A small encoder-decoder audio transcriber, trained from scratch.
Model: encoder norm rmsnorm, encoder activation squared_relu, decoder width 320.
Training: adamw at rate 0.0015, 10900 steps, batches of 64.
Data: trained on short made-up English sentences, spoken by a formant synthesiser in many voices, 26041 training examples.
Rows from block 2 of the text decoder of a small encoder-decoder audio transcriber, named by matrix and row number. Rows with one number belong to one neuron. Each number is 50 + 12 x the weight over its row's rms, rounded and kept within 0 to 99. All counts start at 0. After the name is the row's rms in percent of the matrix's.
After each neuron's rows are labels from the 100 texts, of 14976, where the neuron reaches its highest value: "fires on" is the input token at the peak. Only what is clearly more common there than usual is listed. The data: short made-up English sentences, spoken by a formant synthesiser in many voices. In brackets: how many of the 100.
# fc1: MLP up (decoder.blocks.2.mlp.fc1.weight, 960x320), inputs 0-106
# fc2: MLP down (decoder.blocks.2.mlp.fc2.weight, 320x960, transposed), outputs 0-106

fc1.619 094:58 51 50 52 51 59 56 51 50 56 61 50 50 49 42 37 50 50 50 44 55 50 38 51 49 54 50 46 44 51 50 50 60 57 52 51 51 39 50 50 52 53 50 50 60 44 47 50 47 50 50 48 62 48 50 50 57 50 49 54 49 61 69 50 49 42 50 48 51 49 52 51 49 46 51 57 60 54 47 43 50 50 14 55 94 60 39 49 50 50 50 50 45 40 48 48 58 55 50 50 38 50 50 50 48 49 50
fc2.619 061:50 50 45 50 51 51 79 66 51 50 50 48 50 48 49 51 50 49 46 50 50 64 50 53 50 48 47 53 50 50 50 50 66 00 53 50 50 37 52 50 43 48 48 50 50 50 46 49 44 50 49 50 58 50 51 49 67 50 47 50 51 50 45 49 49 49 50 56 51 50 49 50 51 48 52 49 50 54 41 20 50 41 50 50 50 50 53 49 47 56 46 49 49 47 33 45 50 49 51 50 41 31 51 75 37 50 51
fires on: "o" (94)

fc1.433 082:53 50 50 52 60 50 50 54 50 50 50 50 50 50 37 50 50 50 50 50 50 50 50 68 41 63 50 50 27 54 64 55 50 47 50 51 50 50 59 48 45 50 39 51 50 44 42 43 36 50 50 50 50 50 50 50 51 50 50 44 44 51 50 60 43 50 50 64 58 66 50 50 50 50 50 50 54 50 14 45 45 49 49 50 99 91 50 47 48 40 50 48 45 47 50 50 67 47 50 44 30 53 50 74 49 43 60
fc2.433 010:50 52 48 50 49 52 49 50 50 50 49 47 49 50 52 52 50 50 50 50 50 48 50 50 50 45 50 50 50 50 54 50 50 71 49 49 50 50 51 50 50 47 49 50 50 50 51 51 50 50 50 50 50 50 62 51 49 50 51 50 51 50 50 50 49 50 50 51 50 50 49 50 51 51 51 50 51 50 47 46 50 52 50 50 50 50 51 49 51 50 51 50 50 51 54 50 49 49 51 50 48 49 50 49 50 50 50
fires on: "i" (100)

fc1.134 113:65 53 50 57 43 61 44 51 50 55 60 42 50 56 49 47 64 50 53 50 43 50 31 50 48 40 55 35 27 50 47 55 66 50 16 63 50 29 44 59 50 50 28 41 50 51 60 70 51 44 34 36 54 50 43 50 48 42 44 60 55 47 60 21 31 51 50 34 50 47 27 33 49 80 54 80 59 60 50 50 43 47 57 52 75 40 51 52 50 50 50 50 50 08 50 55 53 32 60 55 27 34 50 50 58 50 50
fc2.134 211:50 46 34 40 53 48 67 21 50 52 50 43 34 50 47 54 59 56 49 48 53 51 55 50 51 54 51 50 44 61 45 49 48 52 82 37 56 68 48 32 62 48 66 49 60 46 50 49 50 44 59 51 49 51 73 58 60 50 63 49 52 53 51 49 50 55 50 58 49 55 53 48 60 50 47 28 37 43 48 32 63 67 30 62 48 49 47 50 35 51 51 58 49 32 34 51 48 50 41 88 57 41 49 46 55 52 42
fires on: "o" (50); " " (50)

fc1.481 224:62 28 57 55 61 55 61 61 50 52 53 50 50 61 50 44 11 50 47 57 50 49 48 50 18 50 50 46 50 49 50 50 38 56 50 56 42 50 50 50 40 21 29 50 48 65 50 33 23 50 50 50 49 55 29 50 50 50 50 49 50 42 50 54 50 49 50 57 67 50 43 48 50 47 49 59 51 61 32 49 50 60 50 52 50 65 50 50 24 50 50 38 49 48 50 80 72 27 40 48 50 47 52 65 59 50 54
fc2.481 214:45 50 51 50 36 72 47 52 50 50 36 50 50 44 45 48 62 25 50 51 59 48 51 49 48 60 50 52 51 50 52 50 51 50 51 51 61 28 50 51 46 63 46 50 49 49 51 57 54 50 75 50 45 50 51 48 48 52 49 51 37 48 50 49 46 50 51 65 44 51 52 69 37 49 48 71 47 47 49 50 52 52 97 41 53 46 62 51 53 39 52 48 50 54 51 47 50 50 51 48 50 53 22 49 52 50 51
fires on: "i" (54); "d" (37); "<end>" (9)

fc1.417 078:50 50 47 51 63 50 50 50 47 49 50 50 66 50 18 50 48 50 50 50 55 50 54 54 42 56 51 50 30 52 50 67 50 47 52 50 51 50 50 49 48 50 50 50 50 37 38 31 48 50 58 50 50 50 50 50 44 51 50 50 50 50 50 52 37 50 50 50 56 52 54 50 50 50 47 51 64 50 50 42 50 46 50 50 91 87 52 37 50 45 50 49 50 49 54 50 50 40 48 50 43 50 45 50 47 44 50
fc2.417 011:50 53 46 50 47 99 49 50 50 51 50 49 57 51 53 51 54 49 51 51 49 49 51 49 50 28 49 50 50 49 50 50 48 74 50 41 51 50 63 53 49 47 49 51 50 52 51 50 57 50 51 52 50 50 56 51 50 57 52 50 51 50 50 50 49 50 50 50 49 50 49 53 52 52 50 49 50 51 47 42 49 52 52 51 50 50 51 47 51 53 64 50 50 50 35 49 53 49 51 49 43 29 51 47 50 50 49
fires on: "i" (100)

fc1.269 109:50 49 50 68 56 31 31 50 50 45 56 50 50 22 33 50 72 50 50 50 56 49 62 50 50 64 49 50 13 50 50 48 50 65 45 50 50 61 52 50 50 36 49 54 48 50 48 38 55 50 48 59 49 50 50 49 57 52 50 54 50 54 56 50 50 50 50 50 99 63 50 55 50 49 48 50 47 65 62 59 50 39 43 50 59 58 55 50 08 49 50 45 25 36 50 37 49 50 44 50 38 50 50 42 50 49 61
fc2.269 023:50 51 52 48 51 54 49 55 50 50 51 51 53 44 51 28 49 45 50 50 50 50 50 50 50 48 47 51 50 50 52 50 49 99 50 50 51 50 51 47 50 48 29 50 54 49 48 44 69 50 51 27 50 51 99 45 50 51 50 50 50 50 47 50 47 51 56 53 56 49 47 50 99 49 49 49 49 46 00 48 49 37 51 49 50 50 50 50 41 50 25 50 50 51 25 43 53 52 46 50 50 50 50 00 50 50 50
fires on: "l" (81)

fc1.280 095:51 50 42 50 59 49 58 50 49 49 50 62 50 67 40 48 36 50 50 48 52 50 50 57 31 57 50 51 24 51 90 52 51 50 57 52 52 50 58 39 37 50 34 51 50 49 45 39 13 50 50 50 50 48 34 49 43 50 49 31 48 50 50 50 42 50 51 64 55 54 50 50 50 50 44 54 53 47 00 48 50 44 45 47 98 89 62 48 45 46 50 49 52 50 50 59 50 41 59 53 48 56 50 59 50 50 81
fc2.280 020:50 49 48 48 50 63 50 52 50 50 48 49 49 49 49 50 51 61 46 50 50 39 50 50 50 41 50 50 50 50 53 50 50 49 50 48 49 45 49 49 49 49 31 50 50 51 49 35 50 49 50 48 50 50 48 37 47 52 52 50 51 50 43 50 48 50 51 52 52 48 51 51 50 51 50 48 39 49 99 49 50 51 49 50 50 50 54 49 53 51 61 49 50 51 56 47 39 49 52 50 50 49 49 48 49 50 50
fires on: "k" (59); "<end>" (17); "d" (12); "i" (12)

fc1.258 093:52 53 35 50 50 45 50 50 45 50 59 50 59 50 16 52 49 50 50 42 50 50 59 50 48 66 53 51 26 52 48 65 49 00 52 50 50 50 82 53 44 50 49 50 57 50 50 48 50 52 51 17 41 42 28 46 50 56 49 50 59 49 56 55 28 42 47 49 53 53 50 59 50 38 47 50 52 50 50 48 49 36 02 54 80 55 50 50 50 49 50 43 50 50 48 51 49 50 55 54 47 49 53 50 50 37 53
fc2.258 086:50 50 51 50 50 50 51 38 50 50 46 48 50 50 50 44 51 52 50 50 48 50 49 36 50 49 51 50 49 50 51 50 50 35 50 50 50 50 51 50 50 50 50 49 51 53 50 52 16 50 49 50 51 50 27 48 50 50 49 50 49 50 50 58 65 50 34 50 49 49 51 59 50 51 50 45 51 50 49 00 50 18 50 49 50 50 50 50 52 50 50 50 51 50 50 32 50 50 51 50 61 48 51 50 37 50 50
fires on: "i" (99)

fc1.513 087:55 50 50 50 50 49 50 51 46 63 50 48 66 49 28 59 46 30 64 51 55 49 43 51 50 63 50 48 35 50 44 42 56 60 53 52 50 46 54 54 64 51 43 50 53 51 46 43 50 50 50 12 50 47 49 51 61 49 51 58 50 50 50 50 52 49 50 49 84 59 52 52 48 47 54 44 50 47 50 46 51 50 28 51 79 54 51 48 50 50 50 50 50 51 49 47 49 59 50 53 08 57 50 73 50 50 48
fc2.513 041:50 50 47 50 50 50 51 52 50 50 50 50 50 50 50 51 48 45 50 50 50 76 50 50 50 48 50 50 50 50 50 50 51 50 49 50 49 50 52 50 50 49 51 51 50 50 45 48 58 49 50 50 50 50 49 49 49 50 51 50 52 50 45 51 51 51 49 56 52 50 50 49 50 49 50 45 49 49 49 51 50 51 49 50 50 50 52 49 50 50 37 50 50 51 23 42 48 49 51 50 49 49 50 99 50 50 51
fires on: "o" (100)

fc1.54 164:52 38 43 58 50 51 49 54 48 57 56 52 50 63 51 35 44 53 50 27 38 53 46 55 51 67 50 50 51 50 44 50 44 75 49 59 38 53 57 50 46 57 53 65 56 43 52 33 31 48 48 50 42 53 33 55 49 48 46 15 48 50 49 66 50 55 29 58 44 48 32 47 36 38 50 64 66 35 00 58 51 51 35 58 76 84 15 33 41 53 50 55 37 32 50 10 76 58 40 52 48 52 54 95 62 50 52
fc2.54 140:46 45 55 55 44 57 52 53 47 53 90 48 50 55 43 66 68 52 55 50 50 49 46 33 50 31 50 33 47 51 23 50 57 99 54 46 34 56 30 77 48 51 29 49 51 51 63 47 46 50 50 71 51 38 41 50 39 50 47 50 52 54 49 61 48 48 76 48 39 50 51 50 34 58 48 69 42 35 47 54 48 45 34 49 52 54 58 48 37 50 62 46 50 74 45 49 66 51 50 52 49 51 51 00 50 49 56
fires on: "e" (69); "i" (31)

fc1.195 114:50 51 59 50 44 50 47 48 50 46 50 50 66 48 48 43 50 50 44 54 50 50 57 41 50 50 55 57 50 50 57 53 50 95 56 50 42 50 50 37 50 53 58 50 40 81 53 40 56 50 51 51 49 50 51 52 44 56 50 50 59 54 50 50 50 50 62 54 50 55 51 50 57 47 48 50 57 51 47 50 52 44 46 52 70 52 63 49 47 50 50 50 55 50 60 53 50 44 50 82 46 61 39 45 80 50 50
fc2.195 161:52 50 07 45 50 50 50 65 50 50 50 50 50 59 62 57 50 49 47 49 49 56 52 50 50 49 58 56 54 50 46 50 45 42 48 50 58 49 48 52 48 49 99 49 53 45 44 55 44 53 51 49 50 50 54 55 50 49 50 51 45 49 50 52 50 51 45 57 49 50 48 40 33 47 51 53 49 50 50 37 50 99 81 51 45 47 48 49 50 45 47 46 48 50 32 47 51 50 52 50 49 49 47 50 48 50 49
fires on: "d" (58); "n" (30); "o" (12)

fc1.677 021:50 51 57 50 50 50 50 50 52 50 50 40 34 50 57 50 50 51 50 51 50 50 50 99 57 50 50 50 55 47 46 49 50 50 50 41 49 50 47 50 50 50 50 50 50 50 71 50 50 50 51 50 50 50 50 57 44 50 50 50 76 50 50 52 58 00 50 50 47 46 56 50 50 50 50 50 50 50 50 48 60 50 50 50 50 50 50 50 59 50 50 50 50 50 50 48 50 50 61 50 61 50 50 86 50 50 50
fc2.677 014:00 46 52 50 50 51 46 52 49 53 53 46 61 50 51 51 52 59 55 60 49 49 50 36 50 48 52 42 49 49 50 51 51 54 48 48 52 00 51 57 50 46 51 49 50 52 50 40 48 53 61 41 62 49 50 50 50 53 49 51 57 50 52 48 50 53 55 51 50 46 50 47 54 52 50 50 50 50 52 48 37 53 54 52 48 45 53 45 51 50 50 54 50 45 53 00 51 51 52 50 58 50 60 53 50 50 50
fires on: "k" (94)

fc1.643 161:50 73 55 50 54 29 14 30 50 49 53 51 73 34 51 54 50 67 67 49 46 50 50 36 50 50 70 49 26 55 51 53 43 27 50 60 58 50 55 25 55 50 13 41 22 50 71 56 50 51 49 74 39 50 38 50 61 50 62 61 50 51 83 12 50 47 60 50 40 54 75 43 38 63 44 34 43 46 58 50 48 48 48 50 66 53 53 50 33 56 50 33 53 49 50 50 22 49 55 66 59 55 55 42 50 45 48
fc2.643 298:42 52 58 49 46 48 51 50 58 50 40 43 53 51 50 53 45 57 48 51 49 48 48 63 50 50 54 49 49 50 47 62 48 46 60 52 50 44 49 40 55 50 48 45 51 55 51 50 46 54 50 46 49 47 04 51 50 50 37 50 52 54 50 50 50 50 57 54 48 49 49 47 49 48 50 49 50 50 85 46 50 67 73 50 51 50 48 49 30 49 49 50 51 39 43 50 50 47 41 63 79 47 50 29 48 36 49
fires on: "l" (94)

fc1.644 192:50 55 61 49 50 50 68 94 48 49 50 43 78 50 45 35 44 50 50 50 49 47 53 82 49 50 54 50 38 50 75 49 50 66 45 60 50 50 60 47 50 29 30 50 49 47 51 50 50 49 53 50 50 50 68 50 33 50 47 50 53 49 50 45 30 57 50 75 55 50 44 43 54 54 49 75 65 50 44 50 45 50 50 49 73 50 50 51 25 42 50 33 50 39 53 50 50 05 36 51 11 49 49 58 58 50 47
fc2.644 166:50 53 50 52 50 30 50 56 52 50 51 45 49 38 50 58 47 51 50 50 50 50 50 50 46 49 50 50 50 50 38 53 50 49 49 53 49 58 51 12 54 51 47 49 50 51 50 50 60 42 49 16 50 50 37 46 48 50 47 50 54 48 51 52 49 50 54 49 84 50 49 46 50 50 50 50 50 42 55 70 50 48 87 49 50 50 50 50 40 34 48 40 46 50 90 50 48 50 50 50 12 47 50 50 55 50 52
fires on: "i" (100)

fc1.471 016:50 50 50 50 50 50 50 50 63 50 50 50 50 50 75 50 64 52 50 50 50 50 50 39 54 50 50 50 52 50 50 50 50 50 50 50 50 50 47 50 50 50 50 50 50 50 52 50 50 50 50 50 50 50 50 50 50 50 50 52 50 50 50 50 55 50 50 50 50 31 50 50 50 50 50 50 50 50 50 50 52 52 50 50 34 41 49 50 50 50 50 50 50 50 50 49 50 50 50 49 69 48 50 50 50 50 50
fc2.471 012:47 50 50 50 50 50 45 50 51 51 49 25 57 52 51 52 51 53 53 52 53 50 50 49 50 47 49 48 50 50 52 48 56 50 50 47 51 45 51 48 50 47 51 50 49 52 48 49 50 50 50 51 52 48 49 41 86 54 52 52 53 52 50 47 50 51 53 50 51 48 49 50 51 49 50 49 50 50 51 49 53 53 64 50 50 50 54 48 37 50 50 50 50 50 51 49 48 49 52 48 50 48 53 50 50 56 50
fires on: "c" (100)

fc1.510 144:55 06 41 49 79 62 69 50 42 41 49 33 55 33 38 25 50 37 49 48 50 52 71 39 50 61 48 41 50 56 43 65 44 45 71 68 50 61 50 50 25 50 62 50 49 46 25 60 44 48 52 26 49 58 46 51 48 49 53 46 37 70 48 67 47 50 50 55 60 52 41 49 57 48 49 41 40 49 49 56 58 57 47 50 52 50 49 42 28 50 50 50 49 58 49 46 58 50 47 46 46 61 31 50 56 49 50
fc2.510 301:38 55 07 47 50 30 56 39 41 66 55 48 48 38 51 50 57 65 48 50 50 39 51 45 47 48 49 45 43 52 45 47 42 00 51 69 50 49 74 63 57 77 57 28 48 36 69 57 54 42 43 47 39 61 51 52 65 50 49 50 59 63 46 47 39 66 54 42 48 50 56 49 65 56 34 49 50 53 74 82 51 55 45 63 46 35 46 60 65 50 63 43 71 51 58 64 07 50 53 56 57 52 46 27 53 42 58
fires on: "b" (65); "w" (23); "<end>" (8)

fc1.245 090:56 47 46 51 67 50 50 51 43 46 60 60 51 50 26 54 47 50 50 38 51 49 48 50 49 51 54 49 00 54 50 50 50 07 51 61 59 48 80 50 45 51 35 51 30 49 55 50 44 52 49 52 40 50 47 49 56 50 50 51 44 52 67 36 26 48 53 50 51 75 52 51 50 71 44 49 49 50 50 50 45 11 44 50 97 78 49 48 50 50 50 46 53 38 51 55 50 50 57 54 44 53 50 51 52 43 52
fc2.245 034:50 54 52 50 51 50 48 52 50 50 14 49 57 50 51 72 52 50 50 49 50 50 47 58 50 30 50 50 50 50 52 50 52 00 44 49 50 28 68 51 56 43 46 50 49 50 52 50 57 50 50 60 51 49 50 48 53 64 50 50 81 52 48 49 49 50 50 50 50 51 48 51 48 50 50 49 52 47 50 40 50 51 54 48 51 50 49 49 45 50 48 50 50 12 24 50 49 46 50 50 50 46 53 50 49 50 50
fires on: "e" (100)

fc1.6 011:50 50 50 50 50 50 40 50 56 50 49 51 39 50 52 50 63 50 50 54 50 50 49 50 65 35 50 50 56 50 50 49 50 50 48 51 42 50 17 50 65 50 50 50 50 51 51 50 50 50 50 50 50 50 50 71 50 50 50 50 74 48 49 49 50 50 50 50 35 43 50 49 51 50 50 49 49 50 50 50 51 50 51 50 11 50 32 51 50 50 50 52 51 50 50 50 50 50 50 50 53 04 50 36 50 55 47
fc2.6 014:50 50 50 50 50 50 54 49 50 51 45 47 51 50 49 51 51 49 51 50 50 50 50 49 50 50 50 50 50 49 51 50 50 50 49 50 50 41 50 50 49 48 50 49 49 50 51 50 49 49 51 50 52 50 49 49 50 50 49 51 50 50 50 50 50 50 50 49 50 51 48 50 51 48 50 50 50 50 50 50 50 52 67 50 50 50 52 49 49 50 50 50 50 50 50 52 50 49 52 48 50 48 50 50 49 50 50
fires on: "b" (68); "l" (32)

fc1.554 087:50 32 14 51 51 57 50 50 49 50 52 53 50 58 50 54 53 32 50 51 37 53 50 50 50 52 51 52 42 53 75 49 57 46 50 45 48 50 92 50 43 14 50 50 53 50 50 49 52 50 55 58 53 50 50 49 47 50 51 50 53 47 50 54 18 46 50 57 50 88 51 49 67 54 50 44 45 52 09 50 39 46 12 50 80 49 63 55 18 53 50 50 49 51 49 88 49 29 49 46 19 50 50 50 39 55 50
fc2.554 068:50 49 20 46 49 50 50 52 48 50 49 50 37 51 49 53 50 22 46 51 51 50 49 50 50 48 51 58 50 49 60 50 51 56 50 50 45 47 61 50 50 47 51 50 48 50 51 43 68 50 55 53 50 48 36 48 51 47 55 51 50 51 49 47 50 50 51 51 51 64 50 50 49 51 50 15 34 49 00 48 50 51 53 49 52 51 52 50 44 52 51 50 51 50 39 73 50 49 51 48 46 50 48 57 44 50 51
fires on: "d" (64); "i" (27)

fc1.270 150:50 51 50 50 71 66 49 46 52 52 50 49 49 23 11 50 50 56 48 45 51 50 41 50 45 44 72 50 50 60 56 52 50 17 66 50 52 23 68 50 50 49 50 50 50 50 46 55 33 52 49 49 38 47 50 64 50 49 53 50 42 53 50 47 25 50 58 36 50 50 78 43 75 51 52 49 40 51 55 46 54 51 29 56 50 50 49 55 28 36 50 39 50 23 50 57 50 42 50 48 57 67 50 47 58 50 54
fc2.270 255:50 46 04 53 41 59 50 68 50 48 02 50 51 44 61 62 50 82 50 53 49 49 50 50 45 50 61 40 54 50 62 49 55 34 83 54 63 50 58 50 46 52 70 35 60 50 57 58 45 50 52 71 55 48 51 46 39 50 44 47 50 50 53 52 50 48 52 50 45 50 52 51 49 54 49 58 52 50 87 11 50 97 49 55 50 50 60 50 50 54 46 50 50 50 42 50 50 50 53 49 46 42 49 50 50 49 47
fires on: "e" (91)

fc1.666 235:61 37 50 46 60 54 50 62 50 45 49 45 51 50 49 50 50 59 50 27 61 50 50 69 49 50 62 50 48 78 50 50 50 26 51 55 50 50 58 50 45 44 13 50 50 25 48 52 45 50 50 99 49 51 66 55 50 50 50 47 52 47 50 39 48 50 50 76 79 50 52 50 45 50 42 64 50 50 77 52 49 24 35 50 50 50 51 50 26 50 50 24 51 28 50 25 22 50 50 51 41 58 53 50 68 50 51
fc2.666 153:50 59 56 57 50 45 51 33 50 50 50 47 50 35 50 49 56 50 50 50 48 49 50 50 33 49 50 31 50 50 50 50 50 99 50 50 45 51 48 60 46 87 50 50 56 52 50 51 54 50 51 50 51 58 50 40 39 51 50 49 50 50 50 71 50 51 68 39 49 49 50 50 50 50 50 50 50 50 50 30 50 51 50 50 64 55 42 46 46 48 51 48 50 51 52 43 59 50 40 50 40 50 50 00 56 50 50
fires on: "d" (59); "l" (37)

fc1.511 076:50 38 48 50 52 50 74 50 35 50 48 53 49 50 46 50 50 63 50 50 53 50 50 30 48 50 50 50 50 51 55 53 50 44 58 52 52 50 50 41 49 50 51 50 43 50 48 61 50 50 49 51 50 51 50 34 50 51 53 50 43 49 50 50 46 50 49 76 51 53 50 52 39 46 50 59 48 48 50 50 44 51 04 04 50 50 64 43 77 50 50 49 50 50 52 35 50 50 50 44 50 59 50 66 50 50 50
fc2.511 171:50 13 51 50 56 50 48 50 50 50 55 53 50 50 51 50 62 50 50 50 50 50 48 50 50 50 51 50 50 50 78 50 33 50 50 50 50 45 50 50 50 48 38 53 48 50 50 50 51 50 50 50 51 55 50 22 51 49 49 52 50 50 50 13 50 50 50 50 42 50 46 51 50 52 50 50 66 50 67 50 50 49 52 51 50 53 27 39 50 50 49 52 50 50 50 49 51 50 61 51 50 50 50 99 50 50 50
fires on: "k" (69); "d" (9); "l" (9)

fc1.689 032:50 50 50 50 55 50 50 50 50 50 50 50 48 51 55 50 52 50 50 50 50 50 50 43 50 50 50 50 50 44 50 81 50 50 49 45 50 56 50 50 50 50 53 50 51 50 52 50 50 50 50 49 50 50 50 50 50 50 50 54 56 50 50 50 58 51 50 42 50 49 50 51 50 50 50 50 82 49 50 50 51 51 62 50 50 50 48 50 50 51 50 50 49 50 50 50 50 50 50 50 50 34 50 50 50 51 50
fc2.689 032:47 50 52 50 50 50 47 48 82 53 52 44 49 51 51 49 53 57 00 51 51 50 42 44 52 00 50 51 52 51 50 51 52 53 50 23 49 01 50 50 50 49 51 50 49 51 50 50 50 50 50 51 52 50 46 50 50 50 01 50 50 49 47 49 52 00 51 50 51 50 51 49 49 50 50 49 50 50 50 47 52 51 49 49 50 49 52 44 51 51 43 54 47 51 29 47 49 51 52 56 50 50 52 50 50 50 50
fires on: "b" (99)

fc1.564 160:50 50 50 55 90 50 53 24 50 50 50 52 50 50 50 54 44 65 50 50 49 50 50 45 51 50 53 50 20 50 81 49 50 63 75 40 45 32 50 50 62 51 33 50 27 50 50 49 50 50 54 70 51 49 51 50 50 45 50 50 19 46 50 17 50 50 68 53 99 93 51 50 50 55 50 50 60 64 61 44 51 62 33 50 81 50 55 48 05 50 50 51 52 50 51 48 35 46 50 49 50 50 50 42 50 50 50
fc2.564 088:50 50 50 50 50 49 51 50 50 50 50 50 49 50 50 50 50 51 49 50 50 53 50 56 50 50 50 50 50 50 49 50 50 59 50 49 50 50 50 51 50 50 17 50 50 50 50 42 49 50 50 50 50 50 51 50 50 50 50 50 50 50 49 50 50 50 50 50 50 50 43 36 50 50 50 47 49 50 51 50 50 50 91 50 50 50 50 50 33 50 49 50 50 50 48 49 50 50 50 50 50 50 51 99 50 50 50
fires on: "d" (60); "a" (37)

fc1.314 118:51 45 50 52 52 51 49 49 50 56 61 50 47 43 50 46 49 50 50 49 55 53 41 48 49 50 54 41 38 50 50 50 54 81 66 50 51 40 50 50 46 64 50 51 56 42 52 75 33 50 63 43 50 50 50 50 50 50 50 51 44 45 66 50 50 29 50 49 56 50 74 57 42 50 50 51 74 51 50 43 50 51 25 53 93 53 50 42 50 50 50 50 50 42 45 46 55 51 60 50 31 50 50 46 48 44 50
fc2.314 100:50 50 36 50 51 50 58 72 50 50 50 50 50 32 45 49 50 49 48 50 50 51 50 52 50 49 48 50 50 50 49 50 51 00 78 50 50 50 50 66 41 49 00 50 50 50 41 50 24 50 50 50 50 50 50 50 51 50 41 50 51 50 50 50 49 50 50 52 50 48 50 50 52 50 52 50 50 54 50 40 50 39 50 50 51 52 51 50 43 49 50 49 50 49 51 40 50 50 51 52 48 41 51 57 50 50 51
fires on: "o" (100)

fc1.420 113:50 37 18 53 53 62 50 48 48 50 53 50 49 58 50 70 56 44 50 49 40 56 49 50 50 49 52 52 42 52 71 49 56 43 49 42 50 49 84 51 38 13 45 52 50 46 50 50 51 52 57 53 50 50 50 50 49 61 51 47 51 38 50 50 32 37 50 51 50 72 50 45 64 58 50 45 47 65 04 50 50 47 13 45 68 48 61 60 17 51 50 48 48 49 49 78 50 36 50 44 19 45 51 25 25 54 50
fc2.420 127:50 49 08 49 50 53 50 42 50 50 50 51 40 50 52 50 49 09 47 50 50 54 49 53 50 50 50 57 50 50 64 50 50 53 59 64 40 47 53 50 50 50 38 50 50 49 51 44 74 50 51 54 50 48 45 50 50 48 68 50 50 50 49 49 50 50 50 50 50 59 50 40 48 50 50 30 47 49 00 62 50 50 51 49 50 50 51 50 49 51 50 50 50 50 38 78 50 50 50 50 45 55 50 50 50 50 50
fires on: "i" (99)

fc1.760 115:50 42 50 59 56 50 49 74 50 50 56 57 50 39 50 46 50 50 52 50 51 50 43 50 49 50 50 40 36 50 50 50 52 72 63 51 52 46 50 50 50 58 49 59 50 44 51 62 50 50 50 50 50 51 50 50 50 50 50 51 40 51 73 50 50 40 52 51 51 64 82 55 48 61 50 53 68 50 31 47 50 50 24 50 99 61 57 45 49 47 50 50 50 32 49 50 51 49 52 50 21 50 50 50 48 28 51
fc2.760 075:50 50 46 50 50 50 82 67 50 50 50 50 50 40 50 50 50 50 46 50 50 50 50 50 50 50 41 50 50 50 51 49 50 00 56 50 50 50 50 50 23 49 04 50 50 50 46 52 19 50 50 50 50 50 51 50 50 50 50 50 47 50 47 50 50 48 50 54 50 50 50 50 50 50 50 50 50 50 49 47 50 50 51 49 50 50 51 50 37 50 49 50 50 50 50 49 50 47 50 50 46 50 50 50 50 50 50
fires on: "o" (44); "i" (30); "a" (26)

fc1.244 142:50 34 53 81 46 59 62 47 43 47 60 51 65 31 50 43 45 53 42 42 49 48 58 49 50 51 47 50 44 50 49 50 40 63 80 50 49 59 50 50 50 52 68 50 57 56 40 49 46 62 49 50 56 40 47 50 46 47 65 31 54 49 49 50 49 43 60 47 66 62 57 52 48 54 46 35 56 57 51 49 56 47 52 48 59 57 52 50 48 45 50 32 46 53 50 60 50 51 54 57 50 51 45 42 54 48 50
fc2.244 184:57 82 43 29 48 36 50 50 46 50 57 44 50 60 50 56 58 52 50 48 50 32 50 49 56 63 32 50 50 45 49 49 55 53 04 51 55 48 56 49 58 33 45 51 51 35 50 50 53 49 24 29 51 49 15 63 56 48 35 51 68 52 50 46 40 50 10 50 57 68 44 51 41 50 50 52 36 69 50 67 39 50 65 53 50 50 50 61 59 66 83 53 48 69 62 42 51 54 50 55 41 54 56 62 42 50 50
fires on: "b" (70); "s" (15); "o" (11)

fc1.586 144:62 55 51 47 60 54 51 65 50 52 51 50 64 47 50 22 52 00 49 50 55 49 54 66 19 59 44 59 50 50 46 74 48 71 48 73 52 57 48 48 18 49 27 50 49 49 50 34 33 47 44 40 50 45 47 58 53 51 37 44 42 57 55 62 50 42 49 51 59 59 34 46 46 19 52 62 56 57 23 48 48 50 74 54 94 83 30 34 42 50 50 36 48 50 51 46 68 45 38 42 21 57 50 65 41 45 57
fc2.586 150:50 11 99 50 47 49 49 49 49 50 50 49 66 49 14 83 58 55 49 50 50 50 53 50 45 50 72 44 50 45 50 50 47 99 54 48 43 44 54 51 25 53 54 49 46 26 50 39 46 49 51 37 48 51 53 43 49 49 25 50 49 49 50 78 30 58 50 29 58 49 52 55 25 50 49 51 56 99 62 48 50 46 51 46 56 50 52 42 51 38 52 48 53 50 58 32 44 49 52 45 47 43 50 49 50 50 51
fires on: "i" (100)